{
  "image_size": 32,
  "crop_scale_min": 1,
  "fusion_encoder_norm": "layernorm",
  "fusion_encoder_activation": "squared_relu",
  "momentum": 0.9,
  "nesterov": true,
  "batch_size": 64,
  "final_lr_fraction": 0,
  "warmup_steps": 470,
  "weight_decay": 0.01
}
Rows from block 4 of the fusion encoder, named by matrix and row number. Rows with one number belong to one attention dimension. Each number is 128 + 32 x the weight over the matrix's rms, rounded and kept within 0 to 255. All counts start at 0.
# q: attention query, key and value (stacked) (fusion_encoder.blocks.4.attn.qkv.weight, 720x256, the q third), inputs 0-63
# k: attention query, key and value (stacked) (fusion_encoder.blocks.4.attn.qkv.weight, 720x256, the k third), inputs 0-63
q.183 [111  47 105 121 150 154 182  58 158  81  93 153 109 120 170 139  76  99 171 150  91 123 114  83  70 118 141 106 173  90 152 158 110 156 158 101  80 155 103 115 161 119 141 118 119 137  85 133 118 187 164 171 137 115  76 132 104 161 150 110 138  72 138  96]
k.183 [ 89 145 120 114  87 167 125 151  94 123 120 138 128 157 130 145 145 102 130 161 147 159 177 159 177 138 114 126 164 154 124 109 123  58 107 149 166 120 158 110  90 140 109 156 154 123 131 163 120 148  82  79 157  84 137  84  94 106 118 153 173 170 144 152]
q.184 [140 125 153  79 151 171 170 129  84 154 182 177 177 112 136 103 161 117 111 110 126  50 121 147 133 132 165 119 130 142 157 108 137 123 116 172 141 170 146 150 164 139 139 146  51 107 110  65 125 147 127 113 103 156 136 124  85 152 137 162 105  96 134 161]
k.184 [130 162 119 125 129  66 122 113 127  63 145 103 157 138 125 184  95 121  95  84 154 136 139 146 145 168  98 162 197 113 102 113 102 121 113  48 130 121 131 132 119 153 182 110 164 153 147 156 121  97 134 108 107  91  91 128 189  97 141 112  46  85 116 131]
q.185 [145  60  35  79 127 163 116  41 167 163  74  99  68 136  60 170 164 193 121 107   6 169 162 198  83  84 191 106 135 129 141 155 128 119  93 174  69 171 171  98  92  66 106  72  86 121  59 106 146 130 111 162 106 116 141 179  79 107 162 166 142 118 118 102]
k.185 [107 191 161 109 189 109 131 176  91 166 148 107 159 103 154 155 129 101 105  96 202 100 149 103 137 153  96 170  59 153  97 144 207 103  97 114 160  84 162 166 111 164  99 164 160 124 137  73 162 126  90  96 150 124 119  86 116  81 135 108 175 160  79 104]
q.186 [154  95  93 104 111 123 107 118 123 109  92 116  94 178 121  86 161 146 127 197 109 136 112 115 187 136 120 123 126 154 148 147 164 123  59 120 140 174 148  93  90 147 140 113  88 110  89 106 126 128 107 133 147 146 120 116 131  80 100 148  81 150 176 119]
k.186 [128 138 119  50 171 143 127 143  92 161 179 126 131 113 115 132  84 157 111  91  86  82 149 122 119 145 183 142  87 150 111 136 142 143 114 118 148 132 164 162 134 138 143  73 120 157 180  82  64  79  99 108 122 126  85 121 132 154 158 117  85 161  96 136]
q.187 [139 148 151 122 130 129 110  74 107 109 147 153 178 119 122 156 146 144  90  63 126 138 144 190 128 136 106  73 117 113 132 131 140 126 170 145 129 141 124 130 116 127  78 189 142 160  91 104 145 112  97  94  63 138 146 137 164 127 125 143 129 146 118 113]
k.187 [137 114 122 161 111  81 123 100 156 120 161 162 110  92  91 112 168 109 101 139 185 187 125 139 126 165 102 173 169 161 165 125 140 177 109 127  74  86 147 142  68 157 113  99 122 110 122 118 134 179 139 174 114 173 138 208 145 154 148  88 137  98 119 153]
q.188 [173 103 107 122 145  82 102  92 166 149 134 150 165 131 109 102 120 132 153 110 154 149 115  86  94 123 135 176 158 113 145 112 125 101 130 118 110 125  88 164 187 148 166 140 164 134 155 182 151 134 142 159 133 136  78 104 119 144 171  81 173 120 128 117]
k.188 [104 138 147 113 110 129 120 156 104  86 147 130  92 123 131  97 165 147 123 135 111 131 145 170 145 126 110 108 115 129 164  96  89 112 142  92 132  92 100 133 130 145 157 165  50 166 153 148 109 128  79 102 139 140 124 181 154 128  85 144 105 123 147 113]
q.189 [107  62 133  93 152  70 154 106 155  95 110 145 160 113 103 115  64  59 154 144 163 151 122  64 140 113 139 108 161 134 163 156  80  72  99 136 219 121 104 162 163 177 165 106 101 111 150 132 117 150 140  82 118  97 116 108 131 156 152  93 155  88 135 138]
k.189 [132  91 140 119 122 136 113 138 145  96 156 119 150 119 166 147 124 172 123 163 102 108  86 189 145 140 126 148 164 107  93  71 147 156 141 133 169 145 148 164 144  90 131 193 159 154  89 166 123  61 129 162 114  99  81 143 109 168 108 166  92 121 131  98]
q.190 [ 99  77 113 150 135 116 146 143 142 144  91  78  72 121 101 153 126 129 144 125 148 123 112 120 144 111 146 105 123 136 100 141 138 144 159 108 111 120 112 113 152 110 112 146 138 122 134 161 111 143  83  98 177 131 141 121  91 128 117 118  98 178 141 119]
k.190 [116 162 129 161 121 163 132 145 146 176  99 116 139 150 164  87 123 106 118 133  88 129  91  87 150  72 132  88 113 154 144 120 122 136 143  86 126 160  77 117  74 107  75 140 128  94  93 103 108 111 187 135 112 144  86 103 168 133 122 154 120 126 154  99]
q.191 [ 69 129 173 141 141 184 188 100  86 129 134 105 129 145 173  99 116 114 192 139 176 108 125  94  88 169 143  88 134  87 205 108 164 136 144 134  95 151 101 122 116 144 107 167  99 103 142 154 110 158 164  88 146 135 126  85 147 141 137 164 117 156 111 148]
k.191 [195 119  79 135 118 126  61 137 116 176 124 125 155 147 101  97 129  79  71 108  79 112 124 124 139 103 113 118 138 142  67 113 110  74 132 126 137 139 138 105  97 115 108  74 165 109 176 118  69 146 147  60 116  93 164 130 130 142 107 102  66 102 143 124]
q.192 [142  83 178  91 114 195 111 141 174 198 121 157 131 126 139 101 162 128 179 133  86 158 101 191 136  77 160 133 130 113 202 150  73 174 128 143 146 133 140 132 140 143  48 136 136  37 100 167 160 109 114  77 142 112 161 118 131 200 187 107 148 159 126 120]
k.192 [146 138  93 150 152  96 171 139  95 121  88 118 155 141 154 146  86 117  80 144 133 147 100 103  91 183 111 108 125  97  84 134 126 104 124 152 130 148 107 142  90  87 141 136  84 116 129 103 138 167 151 137 122 127 119 149 115 106 140 179 125 131  99 165]
q.193 [130  76  83 100 177 118 187  76 150 194 118 136 108 117  80 166 127 167 161 167  79 166 107 128 110 126 167 116 169 123 105 140 110  66 139  80 135 119 108 117 112 141 197 202 123 133 150 163 105  96 110 132 181 108 119  82 132  90 143 124 158  83 104 105]
k.193 [183 148 119 177 135 126 110 162 148  79 171 158 130 122 130 142 140 110 131  83 160  88 164 127 157 163 137 144 193 170  73 108 147 125 156 150  69 181 122  97 102  80 169  86  52 163 115 149 123 115  82 135  77 152 146 138 160  88 150 178  29 123 121 130]
q.194 [140 104  92 178 167 187 125 167 151  96 147 164  77 105 157 157 114  95 142 105  80  72 123 130 125 105 115  71 125 137 158 105  87 191 144 104  91 147  96 142 132 130 132 140  90 132 115 124 101 119 114 129 152 149 129 125 148 163 113 131 124 106 155 125]
k.194 [ 93  85 115 166 149 132 136 139 138 116  55 134 108 143  84 133 136 155 145 120 130 192 170 173 133 163 160  74 170 120 137 168 170  76 159 115 122 138 184 131 149 174 163 167 171 157 152 107 102 108 169 137 108 147  95 100 140 134 126 146 209 141  92 100]
q.195 [ 50 119 186 116  92 108  55 142 137 148  41 117 103 137 104 126 164 111 108 106 167 172  56 145 159 120 161 139 135 152  67 187 104 124  99 132 157 133 153 126 146 147 107 156 160  74  98 169 179 140 116 103 144 118 127 115 107 114  89 143 140 166 152 165]
k.195 [189 104 123  89 117  93 157 119  64 114 151 150 181 104 113 111 154 131 143 116 113 106 136 120 106  78 124 115  56  78 151 170  93  99  92 159 147 129  91 117 157 117 148 103 119 154 109  70 134 118 155 102 127 141  88 147 137 109 177  78 159 145 133  89]
q.196 [123 108 127 121 135  81  92  86 158 219  51 115 109 125  79 176 145 123 143 108 115 179 107  97 172 168 171 175 112 121  77 110 130 106  69 138 105 169 116 131 100 143 165 144 169  90 166 180 152  84 122 154 142  34  94 147 116 108 105 100 196  68 112 119]
k.196 [111 137  71  74 108 108 134 112 166  33 120 130 152 106 174 141  99 135 132 157 163  60 140  71 154 160 128  97 134 143  85 162  41 163 123  56 110 168 121 142 158 133 129 119  83 141 106 112 106 146 148 105 154 142  93  94 136 120 152 153  88 170 124 125]
q.197 [124 173 122 118 114 113 100 169 107  68 158 113 115 169 161 111 105 164 111 100 111  89 166 140 131 134 120  66 138 111 119 133 155 119 123 154 148 107 152 136 178  92 111 118 123 157  80 107 122 134 141 112 135 148 146  74 118  78  92 117 111 138 130 167]
k.197 [159 118 129 165 185 120 119  84  76 141 109 162 113 163  94 115 139 129 154 134  98 197 139 156 127  77 202 108  82 132 192 127 164  80  64 159 150  79 153 127 120 125 125  99 150 147 118 123 175 137 128  91 118 128 146 134  46 128 136  87 162 168 109  83]
q.198 [105 135 163  72 149 145 144 189 134  95 143 118 113 192 140 113 151  98 121 144 123 152 123 102 115 120 117  44 128 127 144  93 100 105 134 142 182  65 157 186 218  98  96 126 148 126 149 165 120 160 120  96 172  88 178 123  94 101 133 125 153 125 129 140]
k.198 [189 111 133 163 187 165  75  91  25 147 166 148 121 125  99 110 163  95 102 105  95 131 136 187 142  82 175 160 139 161 174 111 124  86  56 202 123 102  60  88  89 109 195 160 104 164  79 115 221 114 151 135 122 148 148 136  63 126 136 120 113 120 128 100]
q.199 [128 116 134  61 103  91 106 159 147 132 126 122 137 135 115 147 136 149 155 154 146 115 173  99 132 166 109 101 111  82 172 108 146 154 100 114 115  86 148 120 117 153 122 132 158 167 114  70 121 135 119 158 108 107 158 131 171 164 127  78  81 151 117 171]
k.199 [113 114 169 107 164 121 139 131 112  77 152 143 118 164 150 103  90 139 166 123 111 131 141 134 145 121 128 162 153 143 129 133 145  83 119 139 183 140  84  97 131 114  89 102 106 115 113 157 170 133 140 130 145 147 160  94  57  66 148 132  93 130 163 120]
q.200 [163 147 117 107 110  67 115  93  39 137 156 149 165 130 140 175 115 138 152 164  95 107 136 140 113 150 162 135 131 137 142 122 119 184 139 184 125  73 129 131 185 155 114 118  82 125 117 133 142 136 193 102 110 160 147 121 126 178 131 113 133 198 126 114]
k.200 [112 138 118 127 138 161 113 170 139 158 152 114 134 113 127  82  92 114 100 177 133 153 110  70 140 212 162 160  85 103 117 142 137 153 180 134 144 108 142 106 144 113  63 123 144 107 138 144 109 107 132 105 193  41 144 141  81 112 150 157  97 124 142 118]
q.201 [169 158 136 138 189 171 154 133  99  79  78  96 108 136 145 120  73 132 150 117  98  83 191 136 155 142 104 116 135  97 150 115 175 109 143 136  83 179  99 135 166 150 131  90 149 120 161  94 120 141 132 154 109 107 198 148 133 107 154 143  75 145 153 154]
k.201 [137 131 161 104 125 129 153 135 136 126 162 118 154 151 140 113 157 126 132 132  91 197  80 180 105  79 106 106 181 129 119 106 183 162  69 108 139 111  98 105 179 145 143 132 150 154 113 141 199 128 148 123 128 153 111 124 134 126 105 112 129  67 131 206]
q.202 [ 72 113 132 175  58 142 131 219 175 117 150 114 173 123 108 117 165  89 130  93 126 152 105 123 137 172 125 132  56 173 118 115  72 219 185 133 143 104 121 114 113  96  61 132 133 180 159 133 114 127 119  91  57 144 144 185 127 132 158 138 135 139 116 140]
k.202 [ 55  89 128  29  39 139 129  85 116 129 103  77 126 136 126 151  70 196 109 143 157  88 182 115 163  71 133 154 115  89 185 126 112 101 207 116 131 144 175 125  49 168  93 128 157 115 118 109  92 127 164 199 186 110 118 136 201 179  96 125 188 154 119 113]
q.203 [145 132 118 118 111  89 165  64  57 107 115 112 186 173 115  90 128 158 126 161 129 148 177 144  89 138 160 145 139 138 122 120 178 109 107 146 131 121 135  72 129 122 122 116 124 148 102 110 156 125 145 142 101 121  80 119  57 126 133 135 109 123 166 163]
k.203 [122 198 176 141 142 105 144 135 184 135 175  77 122  83 149 146  98 119  76 130 103 126  95 101 172 118  99 135 190  50 100  94 152 177 123 143 108 118 118 118 148 103 119 166  73 115 180 197  93  75 123 145 105 144 195 184 150 116 192 113 118 160 128 121]
q.204 [138 150 119 127 204  98  88 131 116 182  89 132 147 164 129 123 171 121 185  77  89 122 122 152 152 157 154 127 116 142 112 126 136 110 123  95 151  70 113  84  64 132 101 134 121 117 153 144 163 117 201  82 123 151 116 122  67 117  38  84 156 148 116 150]
k.204 [173 139  99 108  58 137  83 114 133 109 129 168 127 161 161 125 116 148 105  93 169 120 150 119 138  49 127 108 147 166 213 124 141 145 132 149 128 158 108 122  98  78  95 117 140 122  91  99 121 185 192 123 168 149 163 134 104  98  77 113 108  99 162 111]
q.205 [158 127 131 129  90 135  67 138  97 169  38 114 134 200 142 119 141 158 139  99 129 173 136  93  94  95 124 145 145  95 147 147 183 113  76 123 123 128 142 152  36 102  99  92 142  69 131 136 152 185 150 136 114 180  73  95 147 113 155 154 163 169 110  75]
k.205 [ 93 133 181 151  35 134 110 108 145 141 136 105 102 136  86 136  71 110 140  47 147  79  49 156 164 123 103 153 130 136 144 125 137 124 163 147 125 149  80  96 124 114 121 118 110  83 110 123 129 165 110 144 168 158 182 113  90 101 113 156  70 133 151 193]
q.206 [130  99 135 174 116 171 176 124 133 127 114 179 160 146 192  96 122 117 107 101 111 103 169 107  81 106 139 198 168 129 101 117 114 143 125 151 146 116 197 138 124 114  76 119 124  97 152  98 129 121 128 127 115 153 167 104 133 128 176 138  97 104 135 159]
k.206 [ 91 142 164 133 116  73  93  85 159  87 195 102 149 145 127 144 157 105 150 100 115 131  81 142 144 126 141 129 110 113 151 112 122 145  96 107 109 125 116 117 128 140 114 112 125 137 117 202 105 116 139 114 108 116 105 171 120 184  93 105 115  80 126 133]
q.207 [ 93  93 101  68 113 108 105 120  63 145 151 137  78 106 123 150 210 172 165 202 156 145  96  84 107 126  93 100 172 166  73 134 121 105 169  97 146  76 143 125 135 167 168 130 132 110 117 138 116 147  73 154 166 158 123 121 125  67  93 100  74 139 147  89]
k.207 [154 157 167 151 134 131 103 103  57 146 110 132 124  97 128  92  94  99 157  92 115 126 173 139 156 113 135  94  69 109  96 110 164 132 131 167 166  84 123 106 123 102 200 127 163 109 112 150 195  80  82 102 107 127 154 128  93 173 137 100  83 128 104 110]